A small image classifier, trained from scratch.
Model: 1.4M parameters, arch resnet, norm batchnorm, widths [48, 64, 96].
Training: adamw at rate 0.0044, 13000 steps, batches of 64, held-out accuracy 100%.
Data: 203450 training examples, 4.1 epochs.
Rows from block 8, named by matrix and row number. Rows with one number belong to one channel. Each number is 128 + 32 x the weight over its row's rms, rounded and kept within 0 to 255. All counts start at 0. Numbers have three digits each. After the name is the row's rms in percent of the matrix's.
# convs0: first 3x3 conv (model.blocks.8.convs.0.weight, 64x64x3x3), inputs 32-47, a 3x3 kernel for each
# convs1: second 3x3 conv (model.blocks.8.convs.1.weight, 64x64x3x3, transposed), outputs 32-47, a 3x3 kernel for each
convs0.51 114:135128137137136134136140137093135128173156093200172098138175072144193130101133144124169096142168122108149102130183100168190113143172143126145155127129166135112156123113087103152114096152134171151093136166112110160137134133093171136075179160103180201058124190081104167100150170111143177138103156126139142143134129134152134133149181143130202162137197164137112135156115133152142146116144122111148116125134115142157135128146134140131139
convs1.51 106:152160157144156152138152154108122141108122119116137125150112125149147119155145117124116140145149126135123118105104090129146122111126133139149153143140164149135159074060080084074092120100101122123149141118129116111131135125122148139123124137133137127146134131153133134153118104109106102098107104096195192189185191188182197200151175158149168157149143151147161158143155162151154163164137150144126131160121142128104111127091109114102115
convs0.52 094:158160162161160165163166170091096101101098097107115110124123110121118116120125115122138146125135140128129126139135146135127133133123133110121113110121130105120116105112108117128126118127131138141120153163122147155131083090078111119099113128111122124107111127122098112119132135119136145128132133127120126132132129132146139138144141138144150146141140142118122127124122125133134129178175189179174182182174180146142143150148150145151150
convs1.52 097:128126122132128121126126123110120125104113115103112108141145174145159174169178184119126131089109098096098090115137124089142127116150123100095103105090108100110116115118121126125123126130118103123131074110123092125148135150137155186155148179137139155161144158162142153149171161154169162158163161157154156164142162157135149146154149147148137145149137138131137137130137136129135135129115109132117117134119123135141172145156183159161198
convs0.53 105:107096100110095097110102102154143127149128118142142137111105117119106099135117108084083070109101062189173159150150160141134112161149148150155169144137160150129154098103096100106110106114108161157146154142155149156168157141129147124121114117114092077091105083093112088093089088102087075077097084070115112103103107102104106113152149154149154156146150156170158150159143149149147148134136138125122126115107106125117145127146133134136146
convs1.53 095:078082078075086078072082070099098102102100103113116108116095080108091082096096080162154143141120104163140136117104115080069078119100083143126138132135138107125129134119135127126134130135148102106088084098087087106112097097101099105101105095091153140126158154145150151156128142131125141131111123121098102089090103099090092094200190187191188194189190196112110107112110104112111106077091080078094081060076062103112115088089117093083121
convs0.54 123:135136142114121132115114122095136128164128118206210143212195142157194153086097128099134090070076072100123091163190138086129111088124110114157128109108163132106098094093091161154130122155158179136087195167128191171163120116101153124094188178140190159083103169180068089145153147113140164150096117120155182200128125129148143124140131127148179162122144175120120137139114125168170156124127128103107103101108106156142113155179152112133141
convs1.54 130:084105118093105110087105112097109132118102120118116106180148157142146143157134099105071081134137139164155155083092096109108100121103111174177171147156167156142177105090116089106124122126130159196209146151169153180172150152141146142144133134142146137145159146157150153154114108115099098103117099097164159159153175170160167180144155143148149132141137141156157160149155167149151161108097110071074081090061077093096080084070076085071069
convs0.55 066:119107099107100093110097094098086075109082081113105093148137143153137157138116150089102065082098076160174152116110064102091071164157137099110110121114139130100134122115119113116108110105116086109128092118115086087086113110091124125105129139133102095099104101108109121139114127150120140154129127141140145125140141132126124112112105104103106094111110110121123120121119125130128127130126126129125121110104105141151157139156157144128139
convs1.55 069:123140136115131124116136129062066066059066053057063068115126124115110115127118105171164153162153150106088102158156186087079101063053073127124116142129129131125125160152145122126113126123097128148112162172123173198137129127123128124118134116107128138144131128128131130130121118123116118126121114122133129132150143137154147144157149145159146140161150145125126126126124122127125126188153148190156155217180175189147110209151122184138111
convs0.56 060:150143144144136145143144146114113111115114121111118128159139153151122134154114103082080055091089072227227213124128141085093106126121123113128127132140145132146142151140116137131124131126135191196153203205156178175134134131114136138125129142132148147158152164170173200199150145147151145142151145132163142161159138150182177184122121122117113115118120124178162150167164150170161164163155154162154155143140139104113122137126138120135137
convs1.56 069:093090081095085074088080072080082078095094092091107093116135110109131112135135137140148159102095109083067067149152162070074067085096080109099106106093109112119124135146130135146135117115101100112090114121126118147158136139125143152141149153141164182172162188174151169161178185170201209198200213198152140137126128121116121108105102084111107086130127106133136133132140139133141141110132118136141140159163164108109097101106104101103113
convs0.57 121:204239180246255255221255238122144154126140139119128138130138150136136147127130144130133133094099098157149135123134132126136127150148131164159165160165155144150139102113123099112117119118129093113121126128123126130129115135159113119143132133166085099110097101107126122122140136142133134141129130132142144148117122129122126129114119120118121120125126122103113114122127130118122122125123117123123119115116112135126141147157139158154127
convs1.57 119:173179177179187183168177179138145146147154154150165162126108115120106111108103109089071098090066095150145158134125124112093080116100094145134125143133123133124112113111119106110115098101118133133148108121150125135154102095102096090100102102112124131125123122121116125121144135144141127135133123125086079085083079083097092087181179169181182171168168163091090089092093094094093093162177180161175174146158156120119116113115107116115112
convs0.58 086:124115120116109114119113123104099107094096113116112126165167199174167189174169192112115089066071064138147107133151141117119110151169154104110114126131134116123136125125120138137125120111109148139121167164125150129102105119112118136133115137139124126123131140123135140138104107098123123108109101105171177164174176169176178166132131135131132133134133132144139142132129139149140144157150142148142134147143132148151139169170159158157155
convs1.58 088:102103095101097088094090076079088077070076070059067067156146163158151142182162167142153143133136133139132140135154141103112103114118112115113118123130132134134133146137130128116109136122116115136143113158176142190225126125115133135116125129114133135135127128129123126123168166155162158150157150147137134152134140147133137145112108111111112108105111109128128130127128125123123123148150144152152146152149142148148162167174165169179173
convs0.59 074:152178158167195172142161129155127122162177144095130134132136150115130148117120128064069058051081068231255196062080081044060085117160155122151133137129100134125117156151130125104123103094117142120117176175161140136150176172102175195162104163157115132166057049119121113123124127122107108128134130142135086074122083069204167141146158151127129151120127133140124079143150112134136108149148131141143139131128121142138130179158184182175158
convs1.59 086:141150151145157158153165168126135127127141132138143147134150119157148114126107089052077107101135129157185183076090094143152141148139116147135126136144135141133131101091104121116130078141119121207204098165205117196207144138138153145145169176162126132132147135130182168149120118121112103121113108118125132130137149159136146145144163148167162147165152131124122118135138133130140136138151167123138147118120132093103092105092085085084084
convs0.60 115:189200184216232213190219196126126126133123121126123120113122119127141137146171168077087092066070065098087090108124126132140143144157163097107117133115109136132096128138138121130134112111112126116113127132117124139134131119154143128157102131169091098094094084091089089090168193168174191165155183157115113111090083083096085089120123124116122125116115119086094094095106103093101100141148154136146149133143145109124120133136123128142128
convs1.60 108:155153147148146139138137140129135139134141144134146145096084089096095098116094094111099111114104100165150130114109110098090093091080084134116097123111104106105094082091107078094105091102120103098113080069083087088105071067069064067067062070075107108118111112119120128131123120125120116123111111123108099104107105106103098098160158149160161150151153145091093095095093096093093096169183181170186187166178175119132120099115102093099093